config = dict(
    train_examples=50862,
    image_size=32,
    rotation_deg=10,
    color_jitter=0.1,
    decoder_width=128,
    decoder_layers=12,
    decoder_head_dim=16,
    decoder_inner_norm=False,
    decoder_tie_embeddings=False,
    beta2=0.999,
    learning_rate=0.0019,
    beta1=0.95,
    decay_fraction=0.3,
    warmup_steps=180,
)
Rows from block 4 of the image encoder, named by matrix and row number. Each number is 50 + 10 x the weight over its row's rms, rounded and kept within 0 to 99. All counts start at 0. After the name is the row's rms in percent of the matrix's.
# convs1: 3x3 conv, stride 2 (encoder.blocks.4.convs.1.weight, 128x128x3x3), inputs 60-69, a 3x3 kernel for each
convs1.27 082:50 50 50 51 54 49 56 52 84 55 50 50 52 46 50 50 50 52 39 50 50 50 50 25 52 49 43 54 57 44 50 49 40 49 50 49 61 51 50 48 36 37 46 49 49 52 50 36 40 50 49 00 39 50 50 50 50 50 47 46 65 51 57 50 68 49 49 23 50 60 50 45 50 41 47 50 46 48 51 50 51 51 45 52 50 50 51 65 42 49
convs1.28 113:52 50 50 50 48 68 47 50 49 50 50 51 49 50 60 47 50 51 48 47 37 49 50 50 50 49 27 64 68 49 48 55 51 51 62 18 46 50 53 52 52 50 40 26 50 42 59 34 45 50 57 53 59 42 51 56 50 53 49 55 49 50 50 39 50 52 48 28 50 87 50 63 45 51 50 34 39 61 26 81 48 50 50 41 50 43 50 74 45 31
convs1.29 070:50 50 53 57 42 48 50 48 64 50 52 49 51 38 56 50 59 51 32 57 51 49 52 40 50 51 49 34 50 50 50 51 60 49 64 27 50 49 50 42 52 49 47 50 50 50 52 53 52 50 50 48 45 50 50 46 51 63 50 23 44 54 47 08 51 52 44 64 45 57 49 40 50 42 50 38 53 35 50 48 60 49 61 50 48 50 56 54 43 51
convs1.30 140:50 39 63 55 36 51 54 49 46 47 57 54 54 45 51 49 50 48 58 49 48 42 60 63 45 45 50 44 29 22 64 39 58 66 78 53 43 51 45 60 50 57 51 48 60 58 46 57 51 55 45 26 54 54 55 51 46 57 65 50 50 42 54 53 55 41 66 30 18 75 50 41 44 49 50 49 51 50 46 49 58 53 49 58 50 50 47 52 39 76
convs1.31 079:45 49 41 51 45 52 18 54 66 46 61 52 50 49 51 49 52 51 70 44 48 48 45 50 42 47 47 60 49 49 41 55 50 47 31 26 52 50 43 51 66 52 49 66 48 49 61 53 50 55 50 76 50 44 34 06 45 52 47 51 55 34 50 42 55 59 51 38 60 52 60 61 50 41 48 51 55 49 54 49 57 50 53 46 67 50 59 50 47 56
convs1.32 067:50 50 50 73 50 54 50 50 50 50 50 50 50 52 74 50 50 50 50 50 50 50 50 50 50 50 50 50 50 50 48 43 31 81 65 92 58 49 50 50 50 43 50 50 50 49 50 50 50 49 50 49 50 50 50 50 50 36 50 50 60 49 50 45 53 38 50 50 50 50 50 50 50 50 49 48 40 36 50 50 50 50 50 50 50 50 50 50 50 50
convs1.33 080:48 45 49 51 43 42 43 51 51 41 61 62 51 45 50 51 44 52 51 47 49 50 54 23 39 53 49 50 39 52 50 43 51 26 50 47 55 48 49 49 48 00 92 50 50 50 50 28 39 59 58 50 45 51 48 46 43 49 53 43 50 45 51 53 49 68 49 54 64 52 50 50 51 37 54 50 48 54 67 43 62 50 52 49 23 55 33 55 65 48
convs1.34 044:50 50 48 50 50 50 82 50 51 50 53 50 48 50 50 50 50 50 48 50 50 50 50 50 50 84 50 51 51 65 50 50 56 50 49 38 50 43 50 49 50 38 50 50 50 50 50 49 50 52 50 40 50 50 50 50 55 53 80 49 50 51 50 50 50 52 50 47 50 50 46 36 56 52 55 50 42 85 50 52 49 51 50 47 74 50 50 47 50 51
convs1.35 078:46 50 55 47 53 49 61 37 49 51 59 42 59 41 57 50 44 68 51 23 50 51 54 48 47 50 58 46 10 59 46 56 81 39 38 35 49 40 31 60 68 48 59 47 50 52 49 50 50 49 72 45 52 55 51 36 56 53 52 50 48 46 50 51 13 56 58 49 52 53 44 53 53 67 54 64 51 45 45 54 25 53 53 49 48 50 45 65 55 41
convs1.36 106:50 44 49 50 46 50 47 54 33 50 48 51 50 40 58 57 50 49 49 51 40 68 38 38 52 50 39 50 52 68 30 48 75 49 54 42 50 51 17 49 49 50 65 44 41 62 41 49 54 48 69 55 75 86 29 50 50 50 54 50 51 58 45 49 51 54 34 58 48 37 41 71 53 50 65 80 50 41 62 50 51 50 53 50 53 51 51 54 49 50
convs1.37 098:45 61 40 62 61 11 52 50 52 45 53 47 50 39 50 48 60 50 49 48 57 58 46 36 46 39 40 51 59 54 72 43 49 50 43 17 50 59 60 48 47 38 50 55 57 44 36 51 50 50 43 81 87 57 50 52 50 50 50 39 45 50 48 25 38 57 50 67 55 51 46 42 50 50 62 51 46 52 28 54 48 49 71 46 85 44 41 71 49 52
convs1.38 152:46 66 47 48 51 37 51 44 57 50 51 49 50 50 51 50 39 48 53 47 44 56 51 34 68 47 50 56 45 43 50 53 56 50 47 46 30 62 48 58 51 48 55 53 50 58 54 44 55 47 48 55 69 46 52 62 36 50 50 20 50 38 52 48 34 60 50 38 53 88 63 50 64 50 52 49 44 50 67 73 51 45 42 61 52 40 45 47 49 47
convs1.39 152:46 50 30 50 39 76 40 52 62 50 54 45 51 40 69 50 49 45 44 49 52 57 48 50 47 48 50 36 49 49 54 47 38 50 51 63 55 50 50 38 67 55 55 52 36 59 60 50 51 59 22 48 48 51 50 49 37 52 51 51 49 55 40 34 37 64 48 47 57 42 54 35 37 33 50 38 52 54 54 56 58 53 49 51 50 54 50 48 32 61
convs1.40 073:51 50 47 49 37 48 66 49 52 51 49 54 49 54 50 60 50 37 53 48 50 49 50 44 50 49 49 51 48 88 49 47 91 67 53 55 55 51 51 50 50 49 53 51 51 53 53 43 48 62 56 57 50 46 00 50 50 57 51 48 50 16 43 43 50 55 50 60 52 51 49 49 55 42 67 55 37 47 49 48 56 66 49 49 50 50 50 51 50 49
convs1.41 068:50 49 87 90 48 53 76 47 43 50 44 50 50 50 49 50 48 50 40 53 46 50 66 95 51 51 43 49 50 49 47 49 52 55 49 51 50 51 48 50 50 49 27 51 50 36 51 48 49 50 53 50 51 50 69 50 71 58 51 24 71 68 53 64 63 57 51 43 50 79 58 42 49 50 36 99 50 80 99 53 48 34 58 50 45 49 52 42 50 51
convs1.42 094:48 42 50 51 54 49 48 45 50 50 61 47 50 49 50 48 50 49 48 53 50 53 47 59 50 50 46 52 54 39 58 48 11 55 59 53 53 53 63 68 50 52 35 50 53 47 06 49 60 48 50 62 91 76 28 47 49 56 49 50 55 45 51 31 41 51 43 50 49 49 49 48 50 65 52 52 54 48 60 51 51 49 50 55 49 51 59 51 50 50
convs1.43 095:50 50 48 41 50 50 48 52 55 50 51 50 50 45 50 50 50 50 50 50 51 60 62 50 50 59 50 45 99 49 58 99 94 50 53 60 50 50 50 50 50 50 48 49 50 50 51 50 51 65 50 38 48 64 50 50 50 50 50 63 48 51 50 50 50 65 60 13 52 76 50 26 50 38 12 35 35 78 50 19 51 51 50 50 50 50 50 50 50 48
convs1.44 058:55 50 53 49 56 59 50 50 50 49 50 50 50 55 50 55 51 50 50 50 67 53 48 49 57 57 50 51 62 73 51 58 51 39 49 50 50 50 50 35 50 49 57 49 52 45 54 50 49 65 54 34 61 25 47 50 46 49 47 50 52 48 58 96 50 50 33 37 48 57 48 63 50 43 88 50 34 99 48 47 52 54 50 50 50 50 50 43 50 49
convs1.45 059:52 48 50 48 32 50 48 51 51 49 50 50 50 51 50 75 51 50 51 51 61 34 26 71 55 50 76 48 28 45 51 50 58 49 50 50 50 50 49 37 15 49 50 50 50 37 47 50 49 79 53 50 57 33 50 50 50 50 50 47 50 50 49 47 48 49 22 43 46 90 67 62 50 57 50 51 52 62 50 50 50 50 50 50 50 50 44 53 55 47
convs1.46 133:55 48 49 53 52 52 52 49 51 50 32 51 46 55 50 53 61 46 47 49 54 50 50 50 38 48 54 48 62 71 42 51 57 43 37 53 48 43 48 50 50 55 55 67 48 39 58 50 59 64 58 71 58 44 67 49 50 44 50 49 58 50 42 54 38 51 32 48 42 26 52 59 58 72 76 48 48 51 50 48 51 50 50 48 47 51 70 49 51 56
convs1.47 082:50 50 50 70 50 75 51 50 50 50 50 50 50 58 66 51 50 50 51 59 50 50 50 25 54 57 56 48 45 50 50 50 51 50 50 56 50 50 50 50 50 50 50 51 51 27 36 39 52 59 54 50 49 31 50 51 51 31 50 50 50 54 50 44 38 44 49 50 50 50 50 50 50 50 50 50 30 27 50 47 50 50 50 50 50 53 80 50 51 49
convs1.48 134:51 51 54 46 42 49 45 51 61 50 50 34 47 51 55 51 50 50 53 44 49 45 49 51 47 62 73 72 51 61 88 57 50 23 63 24 50 49 58 46 51 60 50 51 55 50 59 54 68 33 49 48 43 59 47 51 52 49 38 63 51 49 06 54 55 47 63 36 72 63 36 48 51 53 62 66 51 57 50 50 44 54 50 42 50 52 41 50 42 52
convs1.49 091:50 50 18 54 60 53 43 39 50 52 54 36 50 50 60 48 47 48 46 38 76 49 50 50 50 50 51 46 41 51 50 50 51 64 50 48 50 48 58 63 64 49 49 37 49 50 50 51 38 46 57 51 48 53 49 52 43 53 50 48 49 54 37 47 14 53 66 51 49 53 50 50 99 59 62 60 54 26 77 50 50 30 48 50 46 50 49 52 30 50
convs1.50 087:45 50 50 57 59 56 53 45 52 53 51 50 50 46 51 40 50 52 52 48 47 56 88 74 56 34 49 79 85 48 49 52 50 51 50 49 47 48 50 76 50 60 41 44 51 80 74 53 51 42 49 50 51 00 47 50 46 56 72 72 57 44 42 48 50 47 46 38 16 55 37 50 50 50 15 39 49 51 28 37 49 50 48 51 50 49 50 49 52 39
convs1.51 025:49 48 51 50 49 50 50 50 50 50 50 50 50 51 50 50 50 50 51 50 41 50 50 50 50 50 50 49 50 53 35 49 14 53 54 50 51 50 36 39 61 50 50 52 51 50 50 50 50 62 49 39 45 50 50 50 50 50 50 50 50 51 50 45 49 49 50 50 48 50 50 52 65 50 50 33 50 48 50 50 50 49 49 50 50 50 53 50 50 47
convs1.52 074:40 50 46 48 50 48 58 45 43 57 62 55 65 53 48 61 30 57 52 45 50 43 50 50 52 48 50 03 43 50 47 48 76 16 50 46 50 48 46 49 51 56 67 52 52 39 34 38 37 57 82 57 55 87 50 50 45 49 54 53 50 86 50 42 45 49 40 43 58 45 42 51 58 28 50 52 51 63 51 42 51 54 50 50 69 50 51 62 51 51
convs1.53 023:42 50 35 50 50 55 55 47 48 53 51 48 50 50 49 50 49 50 50 50 49 50 50 47 50 50 50 52 49 50 47 44 47 57 56 99 54 46 51 50 50 50 51 51 49 44 46 99 58 53 68 59 55 42 22 55 47 51 51 50 51 37 50 49 52 51 51 51 38 43 50 50 50 49 50 50 50 51 49 39 50 76 42 54 41 73 50 53 65 19
convs1.54 117:43 51 52 49 50 64 49 52 48 50 49 50 50 53 50 50 50 50 51 53 34 36 51 51 56 50 50 65 53 47 21 44 37 77 49 55 49 50 54 50 51 56 50 49 50 50 37 45 47 48 50 77 50 51 49 50 50 50 51 40 46 50 60 51 44 50 57 49 49 50 52 53 52 51 43 32 49 50 47 53 50 47 50 52 50 50 50 50 51 47
convs1.55 056:46 50 47 50 41 51 50 52 52 50 50 54 49 51 49 51 50 50 50 49 61 50 30 57 50 48 77 36 36 50 71 86 51 50 50 48 59 71 51 50 49 40 51 50 68 42 51 48 50 57 46 49 49 72 45 46 52 50 49 49 00 49 39 49 52 50 50 49 50 51 46 48 25 51 51 49 51 50 54 50 70 69 52 56 54 54 44 50 51 50
convs1.56 092:49 57 52 47 45 51 49 63 51 50 49 49 53 51 48 48 55 44 56 38 54 48 57 75 47 57 51 50 44 70 51 70 57 51 49 52 44 50 50 48 55 51 58 62 45 54 30 50 34 50 41 42 48 72 54 46 50 35 53 57 44 48 54 40 40 62 96 58 53 52 53 47 63 45 49 34 25 60 45 53 37 50 54 48 50 50 48 49 51 47
convs1.57 141:56 47 44 50 50 49 50 51 51 56 44 58 49 50 52 49 46 50 61 19 50 48 55 50 49 58 46 58 61 50 49 48 82 51 43 50 52 58 50 50 35 55 50 32 46 54 50 50 45 53 57 49 22 53 45 66 48 50 49 53 50 50 50 48 84 48 06 12 30 54 49 46 60 50 21 45 44 55 49 70 30 47 50 53 51 50 48 50 52 50
convs1.58 064:50 51 60 59 51 48 51 48 46 48 49 50 51 50 49 53 48 53 50 57 50 53 41 42 42 47 44 33 50 50 46 48 72 54 32 15 49 51 47 48 53 48 48 48 54 19 52 57 49 55 51 51 50 48 49 48 62 58 47 33 67 53 84 85 40 52 51 49 44 41 49 36 55 52 40 51 50 29 60 39 53 51 51 50 38 49 66 44 51 54
convs1.59 064:50 51 47 46 47 48 52 46 49 50 49 50 50 57 51 52 50 49 50 50 47 48 47 38 50 67 27 60 50 50 50 50 50 50 53 35 55 52 49 49 45 54 45 53 56 99 40 51 53 41 55 99 39 50 50 49 22 46 50 56 50 56 35 50 53 49 42 25 43 49 49 28 51 49 51 51 57 52 50 50 50 50 58 53 53 46 55 51 50 50
convs1.60 099:54 54 61 58 55 47 44 24 51 50 50 55 55 43 52 56 51 50 49 57 50 50 51 51 50 45 53 51 54 42 69 59 24 50 68 42 50 47 49 45 49 50 37 49 53 67 47 48 45 53 51 81 39 45 49 48 64 50 51 71 49 38 51 57 50 53 60 50 54 55 46 55 51 50 34 52 54 50 55 44 46 40 44 45 43 49 50 50 51 48
convs1.61 091:50 50 48 67 46 50 41 54 52 50 58 50 50 50 50 50 46 50 50 50 50 64 44 76 52 50 49 50 50 50 49 50 50 52 50 50 51 50 50 78 62 57 50 50 49 50 50 50 26 35 39 60 50 50 50 47 50 64 50 50 53 50 50 50 50 50 49 50 52 50 47 47 50 50 50 48 51 49 50 50 58 50 50 50 50 49 50 49 50 51
convs1.62 033:50 50 50 53 50 51 51 50 50 50 50 50 50 51 50 53 49 50 50 50 50 50 50 51 50 65 51 91 99 49 50 78 50 00 51 52 50 49 50 49 50 41 49 50 54 15 53 53 50 67 36 50 50 51 10 50 51 50 50 62 51 69 50 50 50 51 49 50 50 50 28 12 24 50 23 38 31 41 50 50 50 50 52 50 49 50 50 49 49 51
convs1.63 095:50 64 44 48 44 66 59 55 45 50 73 51 48 43 50 49 51 51 48 51 50 49 54 50 51 51 32 46 50 56 50 49 75 32 11 41 22 49 25 53 50 73 66 52 50 50 74 39 51 57 46 49 50 65 51 51 49 50 54 49 47 48 50 47 22 00 47 49 50 37 30 43 49 50 53 61 50 34 51 57 38 56 51 40 51 48 52 47 53 57
convs1.64 053:50 52 50 49 51 47 71 75 99 51 49 50 49 50 50 50 49 51 55 55 52 50 50 50 52 33 48 32 26 47 49 52 50 50 49 47 51 50 39 38 50 52 41 50 50 33 49 50 50 51 52 46 47 50 67 53 88 47 54 50 94 48 50 51 51 42 50 47 53 85 38 56 50 39 60 50 34 32 40 44 46 50 50 53 51 51 41 70 50 10
convs1.65 033:53 51 50 48 43 49 47 52 50 50 62 50 49 50 42 50 39 57 49 50 50 50 50 48 49 50 51 50 00 48 50 48 57 45 43 67 51 42 50 47 31 36 57 50 54 92 50 49 33 52 70 49 23 56 48 51 50 51 47 48 50 50 50 49 61 43 39 40 50 51 51 50 50 48 09 49 61 00 51 65 00 50 53 46 44 50 56 54 49 50
convs1.66 135:64 40 48 55 56 48 46 48 48 49 51 47 52 41 53 43 52 49 47 30 33 51 47 55 55 49 50 41 56 55 56 42 40 65 50 50 37 69 50 42 49 65 57 36 38 51 48 48 57 40 51 53 51 50 53 71 42 49 58 39 52 46 50 41 58 55 58 47 40 42 55 50 41 81 82 55 52 77 53 07 35 51 35 45 59 50 50 41 54 51
convs1.67 102:36 49 50 49 50 50 49 49 50 50 51 50 50 60 50 50 50 50 50 54 52 50 24 29 50 50 50 42 46 61 56 49 50 53 57 53 50 50 50 47 50 50 63 52 50 60 50 47 50 43 50 44 43 52 46 50 52 48 50 50 57 53 48 44 70 54 45 44 50 58 49 48 50 64 44 51 53 50 49 50 51 49 50 49 48 50 50 51 48 51
convs1.68 137:47 29 66 50 43 42 57 49 48 53 52 44 50 49 54 46 52 56 51 43 50 48 30 52 51 51 56 61 48 53 48 50 36 53 50 50 10 47 50 53 45 51 55 50 45 48 49 52 46 50 50 57 41 57 49 58 51 44 47 47 53 35 50 11 59 52 63 48 51 54 56 42 59 57 68 46 53 49 50 50 49 38 48 50 84 50 41 47 50 56
convs1.69 116:55 64 49 59 53 49 49 50 66 50 48 50 51 50 51 52 51 48 50 42 62 55 49 62 52 80 50 45 51 65 78 64 37 45 54 51 49 50 50 50 55 50 51 40 50 64 54 49 50 50 50 50 48 50 45 53 52 35 74 50 64 51 79 49 50 51 51 52 49 49 41 57 55 24 50 43 03 51 44 35 38 49 36 43 56 51 49 49 48 67
convs1.70 169:49 47 62 56 44 59 51 50 48 36 57 51 52 50 50 50 52 52 55 54 50 53 52 34 43 50 35 72 53 53 50 27 42 57 53 57 51 16 39 44 53 67 37 68 50 53 37 64 51 64 60 50 59 44 45 47 49 44 52 50 51 45 40 52 70 31 52 60 50 50 34 51 61 32 35 49 52 47 49 50 39 56 48 49 48 57 49 57 33 60
convs1.71 104:32 58 64 49 45 59 44 50 52 54 51 46 50 50 48 50 49 50 51 47 45 48 51 59 50 62 50 42 57 47 49 85 65 67 49 42 45 50 59 50 69 46 51 43 53 59 56 48 53 40 50 53 42 48 37 50 53 50 50 50 46 51 49 54 41 41 48 48 65 15 75 64 42 58 52 50 45 42 55 45 50 64 55 50 46 50 48 48 41 45
convs1.72 032:50 50 53 52 50 43 46 53 53 50 53 49 46 50 51 46 50 52 51 49 49 45 50 50 78 38 53 44 54 36 53 50 99 54 50 47 37 49 50 50 52 50 45 49 52 50 22 50 50 49 51 50 43 48 53 49 50 50 59 53 99 40 54 53 51 49 47 38 50 99 50 32 49 50 59 50 48 51 36 39 41 51 49 50 50 46 51 49 50 48
convs1.73 108:50 51 33 41 43 48 53 29 57 50 49 63 53 51 48 50 51 44 51 42 49 51 63 46 52 55 72 51 51 48 50 50 37 42 66 52 50 51 44 64 50 82 33 46 50 60 50 49 40 49 49 43 50 50 48 50 53 47 45 48 65 52 50 52 51 50 48 52 45 51 49 60 49 50 44 47 51 44 40 65 59 47 50 50 51 47 50 59 51 50
convs1.74 137:50 45 76 50 42 69 48 50 53 59 49 49 50 50 51 50 50 50 50 59 50 50 50 53 50 49 48 51 52 44 49 61 46 49 62 31 50 49 50 50 51 48 53 50 48 22 65 50 28 53 67 25 69 25 50 50 65 49 39 55 39 50 50 49 50 50 47 48 53 50 52 46 52 50 70 50 50 40 30 55 99 60 50 49 51 50 47 50 49 50
convs1.75 054:50 50 50 63 51 12 53 50 50 50 61 50 50 50 49 50 49 50 47 86 50 51 50 60 50 50 58 47 48 56 50 59 50 50 49 50 49 54 50 53 50 48 50 57 50 50 50 50 54 50 49 50 46 41 50 64 60 50 70 50 49 50 71 49 69 49 54 41 67 51 44 24 53 50 59 78 61 35 47 49 37 61 50 50 50 49 50 50 50 50
convs1.76 076:62 48 45 49 50 50 51 51 52 78 50 39 50 50 50 53 45 47 49 49 50 38 47 50 59 54 50 44 56 53 51 50 44 50 47 47 21 50 60 50 50 49 56 50 46 54 47 69 59 61 45 46 49 45 50 63 51 50 48 50 47 50 41 55 49 51 65 43 47 58 52 52 55 47 48 60 43 89 48 51 56 56 50 50 44 55 50 37 51 27
convs1.77 109:46 43 67 41 49 47 50 44 51 52 55 49 49 51 50 50 43 58 51 48 45 50 49 48 41 49 50 68 34 51 58 15 83 41 63 32 33 42 50 53 68 47 52 51 56 82 45 49 49 48 49 52 43 57 48 51 58 49 49 58 55 38 65 40 65 36 23 52 55 50 58 49 65 67 73 51 56 54 50 51 51 60 53 48 44 43 49 51 53 49
convs1.78 162:45 81 65 57 53 77 35 65 78 58 53 50 50 54 58 51 50 50 46 63 47 62 57 48 41 52 65 41 49 49 36 50 39 51 53 49 49 51 55 38 56 54 36 50 51 57 49 48 50 50 48 51 49 56 36 68 52 36 60 84 43 38 64 52 52 33 47 50 49 56 51 64 30 50 55 57 48 44 38 36 60 64 46 49 89 53 39 58 43 45
convs1.79 150:42 38 33 32 56 49 51 44 49 53 50 49 50 53 45 49 50 49 43 51 45 45 53 34 54 55 48 49 49 50 49 49 49 48 49 72 56 41 44 69 49 31 52 49 48 53 56 49 53 57 46 46 47 40 32 52 32 50 46 49 54 52 59 54 41 64 48 64 55 49 52 49 32 44 22 37 49 58 54 49 47 66 59 54 41 73 66 29 58 55
convs1.80 065:50 49 49 52 52 48 30 49 47 50 51 54 50 49 50 50 50 53 48 56 67 52 42 46 49 51 50 30 51 51 21 50 50 50 51 45 59 71 56 47 54 43 40 51 65 51 48 50 52 52 31 55 46 50 52 57 69 50 53 50 52 50 70 51 50 41 57 50 47 49 41 51 50 52 62 65 46 49 44 49 50 87 51 45 51 53 54 52 47 47
convs1.81 059:50 44 63 23 47 58 50 49 41 48 49 51 50 53 49 51 50 53 51 44 50 50 45 50 50 52 50 65 51 86 47 51 51 05 41 42 36 51 50 50 50 52 50 55 50 42 49 49 49 53 53 51 49 44 49 50 50 84 50 49 49 47 52 51 50 47 47 47 46 57 34 76 60 46 49 59 50 50 44 61 50 50 48 50 50 50 53 51 50 46
convs1.82 159:51 50 55 45 51 50 34 50 56 52 48 51 41 50 48 50 49 45 51 46 52 50 52 50 54 58 47 58 45 32 49 65 51 49 45 95 47 50 40 61 51 46 53 48 49 54 49 36 54 52 49 51 50 59 45 50 61 52 58 43 50 51 46 33 49 90 29 46 71 43 85 30 48 54 43 57 48 48 53 27 56 41 50 53 45 64 51 35 50 62
convs1.83 098:50 50 51 49 50 51 50 47 50 60 48 48 35 59 50 41 65 48 45 50 32 33 53 62 55 47 51 67 56 40 72 46 56 56 23 30 42 50 50 44 50 53 61 68 47 52 49 48 49 67 54 49 50 42 53 48 46 50 43 51 50 38 46 58 37 42 50 49 35 45 58 59 51 46 50 52 42 52 49 37 43 50 50 50 50 50 55 49 47 48
convs1.84 061:48 51 50 50 52 50 51 53 21 50 39 50 50 61 50 60 49 51 51 50 48 50 50 50 43 69 50 49 50 56 79 47 51 00 50 52 51 50 50 45 55 50 61 50 50 53 66 52 84 50 11 49 50 47 49 51 50 50 50 67 44 74 50 50 41 52 50 50 42 38 51 51 62 50 75 61 50 50 50 50 49 50 53 50 50 50 49 36 50 50
convs1.85 140:51 51 41 51 47 57 52 48 53 52 43 50 50 51 54 51 19 52 52 50 50 52 48 46 46 56 51 47 40 51 57 46 51 48 64 38 52 53 39 52 76 50 42 50 53 52 40 58 41 47 54 49 50 47 49 51 48 50 52 41 58 44 42 57 79 50 43 51 40 56 49 51 99 53 54 80 53 30 50 36 43 50 50 65 50 46 53 46 50 48
convs1.86 128:49 46 45 53 48 35 39 50 52 54 42 49 50 49 55 49 53 39 49 51 53 57 50 34 51 55 52 35 56 46 72 50 26 84 49 65 50 51 50 43 50 40 46 53 46 20 52 44 76 59 51 83 51 10 51 37 36 46 50 48 50 37 38 55 54 50 48 45 57 42 57 53 46 50 50 45 26 50 38 47 51 40 48 52 49 50 51 55 43 49
convs1.87 095:25 75 54 44 45 57 53 53 50 50 52 50 59 56 49 50 49 50 58 50 48 50 48 57 51 58 48 60 65 47 66 48 66 48 49 60 53 50 55 54 48 46 57 50 55 46 47 32 59 39 60 50 53 97 36 50 40 40 41 61 50 51 45 51 53 64 32 51 54 51 57 48 54 35 36 50 50 23 52 54 40 72 44 44 51 48 46 50 47 60
convs1.88 041:50 52 47 35 51 50 51 50 50 50 50 52 50 50 49 50 50 50 50 50 50 50 50 46 48 51 50 53 51 52 49 51 49 46 49 50 55 50 50 45 49 50 20 48 50 50 49 49 53 50 50 42 52 54 51 50 50 49 48 50 50 50 42 48 50 50 50 54 50 50 50 25 56 49 50 44 53 46 56 50 48 50 49 48 37 50 50 55 50 50
convs1.89 127:49 61 48 50 53 39 39 59 51 50 53 50 56 54 49 50 51 51 47 50 61 64 42 42 38 51 47 47 62 50 43 55 96 21 06 21 46 49 51 47 50 50 41 50 56 87 49 64 21 65 54 50 28 51 50 48 52 79 38 45 15 61 49 68 52 55 61 38 50 81 90 00 49 50 33 51 47 47 62 38 32 52 51 48 47 51 50 50 48 52
convs1.90 097:47 54 54 36 47 50 55 52 39 50 50 50 55 50 50 38 50 58 41 61 45 40 51 52 51 53 53 54 52 49 34 49 47 44 47 57 48 50 61 50 48 53 79 50 50 58 47 52 49 50 43 50 56 50 50 50 33 61 45 51 50 56 30 49 48 36 50 54 50 42 46 50 51 50 50 44 48 50 33 05 50 51 61 37 73 50 57 61 56 48
convs1.91 143:50 50 50 44 50 66 53 51 49 55 51 52 47 50 47 47 57 50 43 51 47 52 51 52 50 37 46 27 43 31 48 50 49 52 70 80 49 49 50 50 50 47 53 47 58 62 61 58 49 50 61 00 39 26 50 43 50 47 54 54 51 41 06 52 40 47 44 57 49 25 31 32 50 56 76 47 50 50 50 42 51 50 45 50 42 52 53 51 52 50
convs1.92 101:51 66 58 57 80 51 51 44 37 50 50 50 49 50 50 44 56 49 50 50 86 45 50 50 50 48 50 50 73 48 50 51 51 49 49 49 54 68 79 25 39 51 51 65 56 50 49 50 45 50 55 55 28 50 43 52 50 50 50 28 66 52 56 54 42 54 58 35 73 50 48 50 58 79 68 99 74 66 48 47 40 74 49 44 66 48 50 52 50 49
convs1.93 068:50 49 50 30 35 29 50 51 50 59 50 50 41 50 50 50 49 50 50 48 50 51 50 49 56 50 50 47 50 50 50 46 26 52 50 59 48 50 46 29 50 50 52 50 50 41 47 49 52 49 55 54 50 46 57 50 50 49 49 50 50 54 51 49 50 50 46 50 73 99 89 82 50 50 50 50 50 50 50 49 47 50 50 50 50 51 18 50 50 50
convs1.94 074:39 49 52 66 51 03 40 50 46 60 49 53 50 46 48 50 56 56 52 51 54 47 47 46 86 26 50 48 50 48 54 53 62 50 43 48 50 45 49 51 50 47 66 51 51 59 47 50 00 59 63 33 41 56 49 49 50 46 49 45 52 53 50 18 44 53 65 49 29 54 50 50 51 58 54 57 49 31 40 99 49 50 50 51 48 51 54 43 50 50
convs1.95 073:15 55 36 66 48 61 51 49 56 46 52 48 54 48 49 49 50 53 35 59 64 65 43 37 57 44 54 42 41 54 71 49 47 55 63 36 52 47 50 44 42 53 50 53 53 45 45 56 90 46 48 53 57 55 19 63 56 41 48 57 56 45 49 50 54 51 45 51 49 38 46 51 43 55 50 49 50 54 52 40 47 78 49 54 99 72 46 51 44 36
convs1.96 103:52 50 48 50 50 50 49 50 50 52 49 49 49 49 37 44 36 46 49 50 55 41 53 29 51 48 05 50 43 23 43 52 48 50 41 82 49 50 56 59 50 48 76 44 46 90 46 45 62 55 54 15 01 14 50 35 45 49 51 50 48 48 49 52 56 60 49 62 50 15 49 43 50 50 48 57 50 52 47 55 48 57 50 49 45 51 55 52 50 50
convs1.97 109:54 37 56 50 51 37 50 58 38 52 47 50 44 57 50 62 51 46 53 46 49 50 38 47 43 55 47 86 99 71 60 53 53 00 00 29 50 50 51 41 50 49 59 50 49 54 51 66 52 68 52 27 52 34 48 43 49 45 56 33 49 46 55 49 34 50 50 48 42 48 58 19 06 39 40 49 53 33 53 53 45 50 55 50 49 47 49 49 49 59
convs1.98 079:51 50 50 64 48 52 47 49 50 50 50 50 50 50 50 50 50 49 49 50 36 49 57 99 50 49 50 50 50 54 50 50 50 49 47 54 50 50 51 83 51 83 50 45 46 50 51 51 49 25 37 62 50 50 50 49 50 85 70 48 45 51 46 50 51 49 50 37 45 49 50 49 73 51 50 52 50 52 50 50 78 48 52 50 50 51 49 50 50 52
convs1.99 131:48 47 47 54 50 55 41 50 48 46 53 50 51 53 45 60 47 53 57 67 45 48 58 53 51 44 40 43 71 52 60 41 44 70 50 63 55 49 26 55 38 51 50 52 46 49 42 50 51 49 50 49 71 53 34 49 56 45 49 46 48 51 47 49 29 62 42 49 64 48 47 53 47 47 54 56 56 38 44 52 47 64 45 49 50 50 53 52 50 48
convs1.100 074:49 57 49 42 36 48 50 63 44 52 51 50 51 46 51 50 45 50 48 60 51 60 51 25 52 49 61 45 48 55 18 42 49 60 41 50 50 52 50 47 61 51 55 50 42 64 49 50 47 50 51 44 39 52 49 63 50 51 66 49 51 21 05 46 49 50 51 43 46 44 45 63 49 37 24 65 33 12 49 50 44 39 50 69 94 48 48 38 49 58
convs1.101 098:69 41 51 24 44 45 62 51 35 50 50 35 51 54 51 50 49 49 45 66 54 45 48 43 60 90 36 56 55 50 45 49 52 52 51 55 51 52 60 59 40 53 51 52 50 51 66 50 43 51 53 50 72 48 74 73 44 45 00 62 50 62 36 35 60 57 39 49 59 40 45 55 29 49 48 39 50 37 36 50 50 87 52 65 83 52 50 38 50 52
convs1.102 069:59 45 49 49 47 50 53 50 35 50 48 51 53 49 49 50 44 57 50 60 61 49 13 50 50 47 51 11 54 56 84 59 57 48 52 82 49 48 50 58 50 52 54 59 66 53 42 65 42 63 71 42 75 45 48 27 50 50 50 50 50 43 50 37 50 45 33 18 47 37 39 52 79 49 08 58 55 43 69 40 51 52 47 76 50 50 47 52 50 48